From a checkpoint of a small sound classifier.
Model: 3.64M parameters, norm rmsnorm, activation gelu, width 384.
Rows from block 3, named by matrix and row number. Rows with one number belong to one neuron. Each number is 500 + 40 x the weight over the matrix's rms, rounded and kept within 0 to 999. All counts start at 0. Numbers have three digits each.
# fc1: MLP up (model.blocks.3.mlp.fc1.weight, 768x384), inputs 256-383
# fc2: MLP down (model.blocks.3.mlp.fc2.weight, 384x768, transposed), outputs 256-383
fc1.593:405543524471554521528457498501528538515474526465524519551543548511528620455419538442449527547485467573544554511444548526544505577510525597447477520515521497484513415482498460539456457477468533471495499483477505421555457537556492505503455397486520420472542500523435512497491495572504501485541498429531475501547434499504473524541500525466401477500493548525544537492522491516526544507530
fc1.594:541492518502582543509441580540494466535502529450484452447506515482566450492475552467390481581507573495560549574527495477507515584518483461528517524473504485471534462453467471564502464405470518486466551479507462482504488498520503514502453520568494473451514442509492502465471572536485530375519537454515469492447525433571453527496486513484533539456513535494547515521476420564495482525497
fc1.595:616515520544424553507534475445443419518469529579491550482500534463501509563504493514475448535432503511513411515476463447492489434513540481479544527480527481516554549479488525424573479502427461515432412507507461499517544469479453574524521555487470633535510560389568440491466436564518562525513533428494522504515496547520505467453423509521369512459492531483559421526474445487524458549523
fc1.596:628547512514495495479549514512452455531514557538563518497526491501474488543483467488461434505522524561501473494507489453571494440497544445510447521476494476440491492518512536446544511516549507441495490523569463483409545479448478553523559443509559577443446404518507506469508517537548555475529527520502590503482528507485455514421455498517493554511524533520565450535474443516494434507498
fc1.597:505536505461528527488555501545516497506483424548561485566451568499492471603475458477446514509588519505505539491513540414530548535475557508479514478521513469443503415509475510464487475458499592552480538548556480470460455495457458495508559505548467481474454482467499452500466533568562526531562484525444539506532547490527530428458428478446422504568494481523596492497486511513557534482460
fc1.598:533480480536505490585500512487458486543470521477483475438509541485527482512447577466452544475536508438488490489471490523525493503510416430513543546490482520494509487502508483509513547530464460503499477484480531494455525507501538496513457538548537497493534498487483570484491543477481522423513560495422508519474548452531476461479484491522519561535481518529495456493496496548485519492436
fc1.599:471512577551530470517553495455475522517532531528523530440514431484505501485477426474536549477462482489454466493510463456486483495525549491485479539464440481483540503511527526490461482446417458521493467472485551465560445500528508473520470503517472408552457448582452520562532474493449501578442530494571498505522481441489458504451510442501425447386535507466507509497487543534504458553569
fc1.600:407497509447517497512503488498519519529486548518508506391508495509591552435525494488544486524491462493478511516431519495506518531494528543503530515488504546541478496474488510518531501570542416515486467470509603468342429494498521467499535486462551451435573575447540489485560532493529523487432549525530522488532515504503426503500503481518515555494490582593499492530456476520458471516529
fc1.601:472551520483493444515478574527473433526489472650457482497534479473553545472463538413528536563479441479413458450496498486535504484535505509510563494585520496541493508545430500470547488454499521510486543527518517426540478499540491551457493490483453579458533474442460455501519453543531520483576494503511505479498478479484501475479468452511488420456501527470497476498500463513478504504526
fc1.602:360513529457480470518507487433511523485586491525533520540359416490514500502484499482464522501525477458471438500475411522475501489536518514453536520570564492546508473456526510433503503523512498530395509571461517448456485502532515495571481540541504520499433493438481448539506528523527520511486480508446553466527472486475454591478548442512538366477501502490470595517493499555509544509506
fc1.603:510543472481561491511436501518506444535521560530486499473452473521481489471468500474402500523523482458464495480545469470511519522523523516496502482523503521546560529415498552516504450536517540458582524406492625529484481524483452492489524544466506564467526509465429525494526540527461485472442406466509552489611473526500500483468515526478537431504573496497458568542512505542531472521510
fc1.604:476448488477511482483517533477503471481490446464495441548527441487519523472506507469507528466552515481412515512485509533500509533477535508448557489503469502456462469460497405466501508426497537462547509515513536533480516558526539469548591509479494502510552504476474560540479492539477578494553494494504499441530485477502460398444504474513532428541483471530494511505456464553491593561536
fc1.605:595541511439551511506461522482466467545426572548513430554472506487578480528478537506523543560545439455497394454508487533607526562533505483462489498539445521508463518450482497516567460519543477453487604521469468448471444516460492544538476509516513549408473407525474579517530516498507545523485477477460596491510471457516551476500519519486487475502538500477487477512503467514462528513510
fc1.607:559570512414492511542523593482487488463554460604480451498503469514502513484457525497406488528473545436497519518502482415508520473501485470506561526558572454544507451422453485444565507470567489500502490495524518439512472624467472539500529475500547564431405512485490511572458538492536539489449470580458480486417503538559466502444487449525474418451538517476474506599520512489557425460574
fc1.608:495492466494523552521559517490530516525470513477570539461509460559537572479465453492479519504463531469538481504503522410579549494479559480452494508419506439580458477452525427502488485462522536496478493492470550467447490493443542507476480463490526429409516478522457518517507530504522513504472505550533456508473446460479493513507522510483452544507527537621487530543473444529474498539510
fc1.609:534562520460517465543440518466432463466506501544535513517492561469548497458481473446509471532457520458482456490478494492468559558535576526461506563552570516493579435448487454505477581447471464511491585511477504443508505615517542476530562434538518473457450491474512417553486489489493495508522496519534486461444464560525454504468522477600452458466496530509558505547453491508466459512520
fc1.610:451564478509545525491483580500505483514569447523550522564537598518485521475360479448462476510528579523491562549491512553489576569494538556450525525500498559532582475483527518504505536429458564559533520502551471496544408539528549487514470439543478473524403495535489486487452506481513506541508431536547482462518462514514509511480474489417481419500538582472510475486509531577509496438527
fc1.611:441539567439538530530511541472477472485522499518518448406515494508543503495405531553507460536510495522497448453520493502456506539527475545508463545500428481468538508508516470550514608474525502507503549569545489510458503538453509389508497499553546492524536537465542520468500448517435568504573520505487428509495499491514505516462459468516434480509486570500452501470493517533512496507468
fc1.612:473511485535465519516493469502496545460544519535527539415484467419499529503521507546533496476518461541515421532480494467486476479485619475499520515481504479467495499501423484484481481551467531469448438475511480542474482498406449528481482489589552479491463473456524521507526525519485500561509528533485445514496526475575498441512550476528486511508493504506562471473490521484490467521514
fc1.613:584491487540480567514556471464461445479446512474473456485563525447496517485445497528531481514407507508497459514554508437514451480548500514537547515451553456447481541554520475538430524465450475393531431593444546452471484485502569485559441470469502513523486456525543456563498493502482494515570503536458451477489571520564492409540498471530426517492460507568543459469510439513530487516506
fc1.614:549508523403453501478507487556451387460487476547512555509561526519507530517527475493536419579509458519510477475493541431467531460455595570489495489560522485532475498472520512485539441442555555507602489562572466381485550486520469565482428476484499483455569442452549407513583508568478559441574415460536480514409579526494571498515505518476479523540542505516532470538474481480452391505427
fc1.615:467520542495524479535468565440456514528498436526511478403497482421510449565500493489475517507509538487550512380516477547468548622530520504518496498530557493487483454559508479487531516483543590435500501592426568450465490501460502472530538479571465495498485490526504501540548574534462536491506516499462459490471543488479457462482498494549483447411520495468506517501458538568468492539499
fc1.616:562446524484484527503540477433512497538551519506549474423540474476489489579532579529531470550502526501534464489529363434520489599524444427502559523483463514522501501490524520457508515514470582473524477450408494519513515539457429435532440520486519542548479521531508442493481423512524542463534576464499516432479466475523481552492461414457438547551485586474541426470544419457482470488555
fc1.617:480488592527537557494460515532442503479478544551552488436523486522532468585459500548547488502496520490503437548539447434432461537522560475517482551602519557474496470502502515498535493502517481522463579450484462480518458545527475525486547489499493485506446511402494443544504527543537408512484428448610501468432502527539489522489454467534460390535489527519532444507514591514448492517520
fc1.618:538474465477505491531525521480540484442543507585498500471576480465543519495517571454467506513468557457434462471545485458523501475502570501515582496551537463544487510562452498473556492496535496479488500501472545485511487499471534519487458490517531538510517528443482486516505530492512554498502498509481491476471565510541512534526466533454470452449525545532541445515482526399462451470553
fc1.619:551493440477466512516514532474527491545507513470542507501500481496543498466459458507408537519421502424593492493511539488589522532459520466470487515451493489491484514502456422544548501444531521502433486476452545485469480571468542479473485438580546463507497460524480512516503513532533587498524531592558437519476431477496513533515502535516496501555458529549523531505486515559507476550492
fc1.620:496509524467536487511452523507560544460501526581526503453503442537476533438480557507486450505473596490527450421534441480483500570525518461484571528520459567566516489485456546487600525546566524446511480501494487531521540525485464397438438490510504483509454572444440569503560465549434488484526446493493444564465491516493563518494527508553455480476486508519486454565540502500471428473554
fc1.621:509509551501456483550481526517531509505420525498510524471470540499561523513467588438476541557506532496492447470466463547477509553504485432519542519474515511449486514485460478507517519547547469441484517528478542538476527541507566425478514509481544419541519473506488521497513520490482459436605534445422476549528471458480510478531561525518515542495502512596477443507438415553485514458468
fc1.622:477519508510519561519450525525506521531483486488484494525514506493502456412507506447481498616474540510560491530522512531500486583528509559491530549499493501485513501442426512494529462476463476527493514517500452494464518505564459421525458471537516497482456567437439411479533518477446467467420532473521426498527492473541510452513489500533468487472501519538480579505507515582518497476457
fc1.623:467588427503535538514489531466449541486570462489503527392514468489538555483469463524519492484535475418532380491500479545453560502489495475482439490489475547530601538547536450536497521478522521543433546571557473486475491536466510548493524504610501555426410502486497517501614520470538507524435509553514552519479524480485399489491523484448537484444599551523461444494487500516484483558553
fc1.624:517551482512477552521545503444550540483493436486548561478504451429504497548558483517420539455498497497534512504492533433482513458494501454474500514513523515459513485501517482422469521505526513506447441435564603525516509570429470456609418489647533453489441496540476517507531519493535430545493530489471472541523475470491487463503520379531509516525482513504515552504494494561480509460472
fc1.625:545539492450562518551470545503500456504476496489533526473481487482560477499523489530471418530487512495530469513444476473512525473522488451407460540515526505482520448472482438493509523485550509482503531509483513516480517507456475520532500494538540477440506528482469460564460522506501566531469473500430490454488498518539463489466504424543504504512526542546473532528472507526457491523537
fc1.626:496561515519519477500500498548466512521492486512508471445548476527564535478445527469508482528484601473526463418517490530484545526524558477475473519550479455413505505508516490465511476534594410544444525533516509504522448460442499494547544381504491495546447564486456510499593530501497491514450512525515535513548566476504486500487490534500458495532451500543488479488503519492417454496518
fc1.627:525510540536541493517446545518531446520445572503498543515531440485586507471529413547497484530516567491442494525549514491497575578501526519523464545433511606477562442484500479516503582462524587485460475508558502527521526514516505459515508508581590500470471472500515481514530538555528514477482465467540444504404512494465524504550551532518489549463540520524487460484522477492369497491474
fc1.628:483455549472451503532542450499475501496484563468542490496510529496450583486449512432491471476558509537446450479518522382509546425553515484516570539484533481625479536516504529487537508462501550488450430520554546455447435491577506540478445536463474584478503506497508507522527522516499498475555441498489530466489513549459438443468530522460501501450513482529442470538509484467534514470529
fc1.629:457541514507617430501491581515471514628512530499472513546428539524480523472488479453427512524533445435481547420477490472576480447526533560515504487551506483476547522437494486434477427545498537369540589459521528492517449503520499464514469491496505557432482446533384488463510500519511518493457434521544520483495503511513490544415514528485462424408649499477502575502479507543494504500539
fc1.630:590492486533486491514525536436517461496526444490543485518378516482565485527531478515438422542512509454562460456456451438493533487528557564454490517468532534386552473458531458491511574517548524490470509558440580506478494512405513477579514511540462505500512540508572532507536542490514511520493475626528608482609551520454474493502480471430460482505436517464486575548454447595439436522564
fc1.631:429442485503458533519527501462521501539442543546522516440474458472517573509492462520491504485513478531422502558515503538483550539501495463413497512519520488542507495487512483433520518491571543544474535494494521420387422489494436542458428531493498571498554502480527472563546435545521511558493451492522571490554487474535532444440489495467505564433519502529540426489435504512463475535516
fc1.632:501467471454498519485364568528493522408458518553549506504506459460505452561490512458554476542507514481468540473523469486446475550521538522498529518551530521475518477448447484495499547522560521458469458498473519510557427569508475374488545462479502377518549454497521478494503618506479473472563525461550498494420435470531567520514497448532488477531544501497460560556511501550407523473513
fc1.633:634531423429473452482543523487489516509492494520537452496531456525496475519524489504376500498448548478483535427519496487509543509468483553470447473528447546439494465558503505498544471477538555500489479481516519413547510545442510504565549459521510526504531485510416490489543510487537519510487548483487554551519484493500541449484457471493513489513506525539500546545516392546514526492490
fc1.634:462475468426542502524522483483516450457636498467496497483530499530500564559448477541530444499508449451388463522444520484504573515478489591417485514460488539576505474489504439544512546447503528505567473513498602506481521558420542521483433529552568463512545529427445498515492486441559503567584466417468465509494486532482479564470486534483451453536484490509522531455546546470401507472491
fc1.635:546475449448498451508577484447566508516549485573554485452519471460470485518499559445438528469508512439442470511535488423463450419526543431516534524562487470554467521548440516472537502511518505426456511498499472508539490453467502523550475533516495521482459478514509558476544521451445583556505492555494480448479579495543506543525464465588507447423540497466463471546516518484502475485575
fc1.636:519509483490508502506513573446471496527555463495494514428471518553549560479464475499527448525492476430474479512420499446497576503518464566445562497493517438585478510449541500525564543536471491468532496573514506521353445516454496482531480503503518486478517494537539481476474445509470547550445422487497489501515509568558463554511487489504523520516494491531474493539519487482474476532525
fc1.637:472549509478506487503497446442499439459497529522587579510434543431511543436464425488457440496496476476527543518435496524497495562553565482380533521486496503427546458518490514495523540450585543462511539463521493447443515537525468489556578492478526519481496489453544506503512493489446526526562465494564533491484437463480503474407479450506505460515485536509540499555486456568505494514582
fc1.638:500507517494535512491395548569482411505515457503496467502486608478522481447481504454516503648495485544510367494465538446519583503505567501494451527428581533606466572485544517529591507489541473550510582529479485518503491486497470551450453526486524562465539481458528453484544541602526518446514398453420488509515527572472480540459508546459455501486533513489504462527519500510447536507463
fc1.639:536508497549496535529454502496550488427480514549480479440458517502442505464522487447499475628400471484501481505515472498476530467572544505489508481481495446497471564485490508442490526467495425520450483491543547541521471595578521444504540539495478589557461539476419439486503462524399459523505519519502462457593531504469538425466512466436428451474554525453488500497469514477587521522509
fc1.640:488528506451525486526464476530395459423426497550529553474427470500502482433538528430447468563477493445461515472495407404516457482537541466496587533508560411489508525429469432502473514457483480436413496491451528431498496516535530523480512495500514516412517535503416418683422537547462566450549503542413492465519507521447427476516467444539470392456485484514492529534493440515555419595482
fc1.641:522524466449459506485501515510454526486512483661505519511559488498491447539494563514514415481488468428475492541544530446566493438507452537501561548599547530563503493498500488525552556489465490516532482458435497469456450501489503547505466459488550552461544510506538498483474453572535504457570469493490557508479505548560470444531475488543532449467545531548465459503483484513467427509487
fc1.642:508454448486505541517526529507542430494449477493536453538488545486505448447556452491453461566484501499541540451517453457471456490495471498501481465508488524471579424516450502499472447506540534519495507499527511483531518488487436498522494480507479525487476454527542495533547498606471491469484477532507489554516511514478544504496521476483505502544471495472414527464533588516525500554492
fc1.643:522503424457523464518487551510546508534511405513472524465477532473519503496498508482494486545492480514541499536448515486559548477474527501437470509497491515444482428516469468444527522504583513492480544432554466408435438561520430492541531454464528560456427450513530470531575499480460463501447446514526487501485456511475490492450470476547513462474559502499482467655459443479470473472492
fc1.644:461466494494490494549411513543441429535513557472538502445493524505487488453410542513475490597567501499545463571525454534533570554535528490482581487484490490506502510437501498544548425468504537427512504472499481461528499495513498567448453489511491503485524478403464554523588487500468485488450417483416525442480461505533478457445486576479550458480550517504542520492487518461558517471501
fc1.645:536454545526466488558500434492523487485447547487505511440527523489461554535456509465463494497489494498467500480444472557540494448513494514514512558511533473468467529501468499487524460492508435501467507495501550459494497496524548546485483483478568517546529471555513451501509495502475512508512497483412492559478519489524484530545525505478504527499462478533505444508491480494533502467476
fc2.593:534516578443452491578452496517400472590404539451505528439473525532494538488538481578530476561457468502523416555503573443461387480459435531528622525502480456478468465495551415540514457553423578508454475456491381414475372353478460495440460421424542489519540442457390521472459559477440466530494523471519487464557450496491454537425465461416505453486468488475452498493545493546466421460501
fc2.594:475501560579484551534459561535489503470509494504464566403597479493477589503452462624489493524525502435499427554471513514456444503470597617566498573485488446455475384477447561480502455586492511500513519523465405446403506467527526533518517424500492437540525408462519513445465549445481513415515423446517502446468485520506392479558526482435542511414489457419478472520525523542522510544574
fc2.595:511464480467497507553502524502427467533507501478517397451501427482465498528564478467513508486490428562410444509539469468547452454444498506448524491475484440410529438509493459539545517495563423480525545543440576456471409461460412393429465500634578505432522514531562478523567476512542478450533474491533430496534468630422426516387518504519514479631519495547504487534533629544498547504483
fc2.596:496492470548461462595509557583504417484521537505521494478524501484473505528494484506441528561508453436496474513508522532468484498488503550502576540506453532469481471479506455454503610521518531529505473457498522452492460429496526424448477530448514522530433518520432471520529455559499460448533466496481489536481575437462442439420538519462594482521434532458566518491502503520461506497554
fc2.597:470489510394454527506567475613456574514504524457561482517467565557518535490512448510474545591441500442505503506529600531508476546514439435507605514519483512494551529457491454502523520513552500457510461456512506451474384419529544548475509533502496472495534467482495481574497388514507573512461497487485525400532515440476526508488523538465465429551477495445486491488554446533443492478476
fc2.598:508523492484560513565517489514472474488475509475445506506454460502576504467551518455477488499530548483494443538471488508527518495548525546460528455460457436533532512515495480567499505502467474467546561486516505514529431486498468536528473490500522533529526537572516532543534537495511471519518527460540510516502546525502503464513533486478463524476477462501508505475485538592533498549513
fc2.599:469548527449453540561387476566538515523472436511477506465481544545503566465461494535522479547491510527542366459494544534474461489522503528501535531531509558422502410570522475534489367490486434518484462446527541453510478413484546525473467502405516511414508441539379539469435557497444461493459505494506521475495526433557548502501511562433499376515520584559468547520486560544533463517532
fc2.600:366493627469487529494472524489489575526446417497472465485504517520513508491521473541502517526484560510427474488587552524439437516539476456540537554527534418469556503535553402511569475550510448545503452549576519553486487418534543463464454452498548493417454427435511475448503507502457445511493513508535488456443485460481501474460554499478484453555514516469538533479509501494485505487526
fc2.601:547531506509504474474474558485536517490482577481501438513491457493506538473435548561516532466476418545573475517471416440512500507518523494471407570483524446534487453498480489504491445521516513458559508513511521536545493484468465577502535483551458466548537492461524481529542501507493533465540519408484513466466466557530530500522524495484463481540593438552530494475480479511517566534511
fc2.602:458506469525547480524532614555441504532579494487557546536474445473434494524525487521534518513472494464522608495514566467514578518498429628523472481520424512502455553461543557526428459500556561489578426480463397536470511533497501520527425424475503507538515531416512483506448484572472476546519524482440567503473607520468570497512552435564465531489488566455459545451452377447523471398489
fc2.603:526543415513537441525513496448416486531453511435581508432489494558514419487488454530505479516531490510562494502588448450480620432506527554536494519567513509424407443520489518542501545550537441495488423472475530482481588502559586519557468501520532587473488560534468551521539416477539387479433456525556498495460501440433471571483556464529546450498490495506500468424463467490517491513481
fc2.604:544561473501559496450513417484513490467488511563580521567503494500505461477503503552473464442499480466579534504481493510516557521443479523525540494404539519546454458427426573489479535510469529483439499469412474489490531517531472506524407497571476469521478527493511498483539430440480531532492471483474467467591538538514482601516463395530554493532442465504540444430507418501514503499458
fc2.605:523537496502492479508493468431583503456509549556524527525451474457548494452561564474448500513476498529525463480518458482484552496479509451454477503467524478478583507491477548487506442522583495535498517519496500476463455559522494475530497505516486513501478498561494429523528463518512458461513460440505502533488491490486517494471447525526460595546541469506524482513501471480530590529510
fc2.607:494577404513604473547576439499498524499406503400444564508536530468450478505454476483478524545419560433499508561530454512558512511465492410512496437578444517531522525438484566461441449606541543451516481464464503461502538443578574573476506514519469476495478477487478412525503511483469548501517525473504486501455541438524556469553471594534452512449609516550537405537534504470526541446498
fc2.608:497536501421480647534524512435555512508450499476555495422435580533577495448571556586478419415568478447499461522472544479483500471554481531488536553392464549482501490504506426484472488536565507524515495521514548470527481512568548500434515471515525478464525509569532587553468450498473487493455504522544400466457546449483427471442553467453505454538431478571479463552486494500444423448536
fc2.609:509559511451542529527491568508463465512462517502500511498476537528524511502521500508512452479492485502479465513563516479449477509533482485533483530503520501471479485522551521485545488487461499487471504523491520465487495534514498502498548416565478515513463493521420475532421504514443502515467481513450484514488474478486563485525498461495447499535479526469449510500505505496565488489512
fc2.610:556514507541495515529483520533446429513515475460484555481526483480491526487510502537483463524476475475452456585592563453459474589459548508482535520557485497468441434503533470449506571532510470550463481447575507483464528500483537504449552416447482537485512468498504562493508486485479535523514496529512526571521500491416500533491462485495513471494526513487426537519526504511488471496499
fc2.611:462534476530470511535505460473490482437581473457534486465511499560478514510529556518503486546529487527514457476440486430469488522550486528502469472499494525541470449437464461502529438538490491499485545520471458503455507555518514536499483446500465528512524468553523469504505541479497488555469485572529478512484480492491545517461470444496489503455532511547500498500455509482473418502563
fc2.612:525382492541564479550521477513447488478500502467595498488527546491531523415412424484483518545426548479507514449523411502466512511499532417554554525498538547556543567535491491557509506574507454523479447467498567485527519527499569604496501555555378523476431444562505420483518557539490448507488507546573455533518424512516499518434493547527547530507486524507499491548528553521465475444445
fc2.613:590511507479450567586429599508489453551459541370514491399455497532453541483580511540476446417535405573521511434484532453522505489489418476574533504457492492481457449487466481550521509498558468483539423518494485478461513418503532469535473450556569491458499474495461451562417556479449504490510454528466478484449490528451526432453451447524491416522417494459513463607502515465516486542521
fc2.614:562457490532498511464568576494448530494427537453501454521597504403429528537382582465587517477434489534515578502526497484553511516503448510467509487525434508413466550529502562429464555463560526518466501533525507621533585552472598497451483458566490530574529561493485534532519419506525498493479538450466531584475480506485509509473495464471479542373425467472481479504509467507433609553398
fc2.615:471494501483480505469432422470480450477487437487552512504548455496550561540505478504472515485478496508439516554481486468499457508519523530528537498528521531458472506521480534469490478493473460446396516593439527499485535597479481426508450457527578507462510543493457576469531488526515447481546500490527479562527456531565410589477514508503529543500456507517469468500507516499487482495486
fc2.616:539461576510500460507534567622486525458463587473447434475525448434461591511419457454508599519497540453470567491581506474432483587453512470502524509506462514487505540558531481516601531549527466471523503466467520505484498479498518515471444552485492476443526445438534479566502498509509558526567513453479588486429528510485519464456554521499556499463349490456556486571491462524550564518487
fc2.617:508491506447518541521509456540489512523517475554443491434483573516539524530437480522535516581536519465538453540434538492479510492541514436527460575544498469464546488505486479483505417545485517480525515496475523464554498437521504573421534513425527488471435465543476522470460539537516518476475479473560506450424510450512485446537454507428468440495510488508455468528528514519497502482491
fc2.618:531489511500430476444513512464519493492470413487486470524482486460512550531431459522525506506524522442478492467456531556465491454560541517475528468545518456505572515474529460538504517557522556520506545472454445501489365501475462554435526561551553464533518505524475559532544454509509537460482565448529504427496475504546480465576525581498480510554513452562559568470575496523554504512525
fc2.619:499561474465465607552460455449547448530443500466506517500428563548548460455528528556553391464545460452468447525443585479470478461514489552474507593450457534519468465524563503441457469501533509530518521470460517462556480537447521606448494488495480529514475530523461637508462546548449531446447479504498458453500471424513472426492547507498490459544496524476528481502510550545468456522564
fc2.620:561510518541493430467535488507508495473478497567386477490571527492503528530402417491491564557452493555435372452489511546529440491466525444536462433489496508442536513524510527574513498503454492522542551460584517456466508486546519452480519550431483477441573444523549457480512554497510501521472498433605532414532512482568521514559396544504518489495487451542557538522486557600434472535478
fc2.621:503403491459556440526465479511493496503490496499488510530445452571521560489495533498473522531506472479449486565522462565491483498512500518481461517492488535492527503485486550518472429460469499442511494525529456501474497510498489532566539471474464512523533554579506554490461514482512492516498503516516555463519504533539497458570470522482431486484515460522467489469519565534551482472529
fc2.622:491471538481439549545482493484584502411420524507551479465533551483487509419454470533525511511476541444511502548587474456523472434510495440504503530517573542514529522588572503453579520466563421479472544507544499542547503489455458479491489458499492508521495508437469528575503480512537475465512473486444523507491475485441464537454541532495507509497510559513523466520528484498445504474446
fc2.623:533536467507514526550559500477493493544591525520459446496521519432541491560499535483503493492507484567526521467472494506553491513583550557456510546523504436529483518494556494513431494533469546450517482535527557515543519526478508552507479439491527508492503474487503497499494543553504560506551534426512493508469512493515460467484520449560511527479519529488463546485458441522453492547535
fc2.624:491506501442541535522520453529466558514478512513560547529512498469459532472423442494539579476442500516511515543491474494535489476471515458515544527434530559493536541509558531486467471474513535469485517464517557502451491525512471506524510558483425451519540502497498506511477495490556506494447529538512472485520496503510519552490486530489515496490503521526507488484430506517443504463442
fc2.625:509435513563517461482519490495507508462587473509462514493494503479532492514475503465524490545545555472507477478500558525457498534538538510431536493550486445531500529478480485491509564507510509521531540455471514486491496571491502530453530518470520513443504505561477466441531505477553506499549511541528494448493522470503486425523511545555517510470539471496501572486524519491549529433554
fc2.626:594539507494605462487500526508534550523472545394478503499451506501501550423483460473472527541439571507506441470549564528468493528503417511458547523514561515461501506547542453467558494527562450566548549496475486480554474464418556514500447524524520450436530512478504391529515500538501502544509537500514468454473487508478504479429544505518487423487515505485499500560570529514492511539506
fc2.627:503592496449521445584451560476416531481543521523459541480585460495477495483545525502492493487493447499467406506567492502491487477501475500490455521431467500562472485506496457518491453428508439514564506436587536506500489459501530422479469471493467440526517482457528534518487529495476541511514512508500551543486534513485501497458494542408461516515504490524548581501437539493541525509473
fc2.628:541511490504517525440485484492527512501513476430472503472511504476501537468511551500497456407545448548522470493464474519533464460470442471534541440467535530422519486486535521453552482493512478496461494543491477514506574457534474465523485478509586455466481509531512493479464537503520513455505470527574454544501474486459481477502462469493522531484472436531533435549556521536502523554488
fc2.629:479563476451490476546475509514493522528397563519551533497497496476497483484481440515548497549486486386567462573504476463466483472463455481492565512541468484450463508531509451553517479549548431501449493436495515422448503488491443545531422498484444550463534443514426466541564518478479404529507566542528548552521490424431574623481531534451503475580477499587488480456467475584527419505532
fc2.630:527465450532503547499523501476519498471478490595517514507411535482489491527456543496509502485506514534489495484513418498548509469518472544468442515510473462524520427525496491533427479503482559475495545524513527512507538471459541560459469553523534573510500500522535519477508467490527497441470485489479515466502442430557514507455496513517567518491488483459557401480432479546420510480481
fc2.631:465514551492456511549506475519513453503469485490484563476488494454522506516469545516370461483422543446517380525577569467495456536444504516482591533541444547454473501451546527491500408637588561461569465432537425399438539482562549487522427451412528496475549460551467559455534499477488479487390531513558610526429469415484498567479521567425521510506471536552496460486501507560444470455461
fc2.632:544594467416547515583531482449485477517468499565465524509516585537583509512444490450529475547540492486365486556435512468499502543558536447531498512529510489519477500467468531487513552494522453504501535487481525495498496488538544450478562547570536469461451489494494535516468479535506531558492464516519469486474535518489538478514505443465443549516478545511526527504507507595513529494510
fc2.633:406446507474544543532529457598539543570454460469516518476498529405456545491470437520500554557435489511522488517490562513475466504497389544515479583458518532430499502468528428453469475547503568526493515394512462429490461381482526556474532451402492506491542408465479487428487482520509551484490476505519583459563537461463527513522475496500521457539542502486515469513541487553471525502464
fc2.634:438527515443536556539548516484488462560461480512470520426456540512482470519512457454560466455545472422503540488496495482547496436590493467479480533439528487496511470509574427469510533504573506529527515455493477530531418435441459524475477528450435474514387507435484499495476518488538449481535484482528442474484480508498477557501544485481528455533519521535564505511435476502464466523535
fc2.635:541459463463523495500486525521545487524427527499478530474481490417509560504435415478520530533506532413503517530471584564475500485503502525478447511515518538479527492490506488482520492471556464536520478499516498514471379485493444535486553540518540459548482512518499588534547490571601512452502493449492520454452482495507499470551535574523438454552452489539507549543547499582487500484467
fc2.636:489491527489482485511558516527509616533493435510452503533538523514561489457462466488491526603477518461548523457465531555428476571550486412462539474566574500506541492511514492490557509493479449524494511564542581470536488489465510497478449494466493424427498412535474394488566535530478463502573516508512497501439562451473510543536553491550497508453507537466501647562487476550504474531547
fc2.637:580491465490502442566602472531521542457558494451589497535518508524497429464483525456517452525454498437565583537525455440538583456493511531468502473556467546498473514486466505458471591540572521491513424433509595569485563479445559617529448547526459469467463478561499489490579428454535515479505490489507426525491612573478517525524530479502486529470500538477535490497451444475526545503439
fc2.638:560506488393462469533482533516499521529459500518467450529519432524485499544512437514469542551521457588523513456519494453493518474469513500544498511493465494427525478536497509501541491466406485499426483536547545452480497543465468530472494518496432432447541483508536473525528529526521432508523522557560503466549503521502487591457495525511480433578498520561520568529483512473577515515412
fc2.639:479462473510481473489507542520503525531457577460565478411471505523544526557494476563437574487450380540563495564426536452501503461433479433447503496482527425431480452497464472444522491536479474525485519577439527441570501519417476503485518470536473481460554440459540552507581468513542510482469527515420495484501453443502463556500509528543541482496509477494498504476491493515489454521457
fc2.640:493443491519624538585488539409576514525528556447470561557629552476476511511511511586500487438464471519478489452538494468595526492446570507499415485480439461550532517485492499444444478500535560523513501538547540470545468462520549443553489494521506499331466435569472514557464524477516421479516460518579494538433592580432452508554442475419506548466480508576625460521449544541497539530562
fc2.641:521505523483447536462476529459511494471489471476516501533497488513550540448528526544500450469533472489487487501459531476465513572498492412488438546472535505510479536481477572501515459541523496554431538487483517487547536501474557544520573546459490470518460490484486461472493524488450549528474529545534476448487453476535493457552530559509424487482502457450542519500562485468506491534553
fc2.642:430477571497535508495504482519463569500498510511519494534515538533543502420491451548540494597495510467500522491529510512477511522544505467469560496511465455514522454484502543512525481561496515516565490446457504505525508478546473558491509505488471500484462501545485443503453535455471467502521520473537528442564572506552570442530447491497433476502529478473509473493541410552494470490567
fc2.643:481539571480495517432463468581487461492484468461469484490508475532491546446515472440539511511475460471438452471580567528515485476453408511471525500473528498464528492530545506535509492450498511518504445452459470459483441473518521461443524493520508490509530519434441478455492538518467465497510458542455490522534527539495492487475502518474476503536493515439495526482523514536499494511493
fc2.644:475601446498499454493466547486442493452544516394477519513515454555532471442491544438485448477539470516492509517499526437484586454493454493524438512542466500555506501496431537501486489491469495480462518550542525498447555535456486506593419505571463531507577553495566451529461520502479511485411486552537454502489527512498502454449456471526506587434504394540477540533451477515555486499550
fc2.645:503476432492505508515529505456511458499500501472445513506504456487531473540517533510528491487558492497500496520495477483548535485511533517558467505509456480494470526471478531490459467490448517520487471460467457487536573485554529525503501468514453548490497506537545552516427491435525503519525452505505524510459518503478492490524393452450454509484495471529518497443494468442513425509521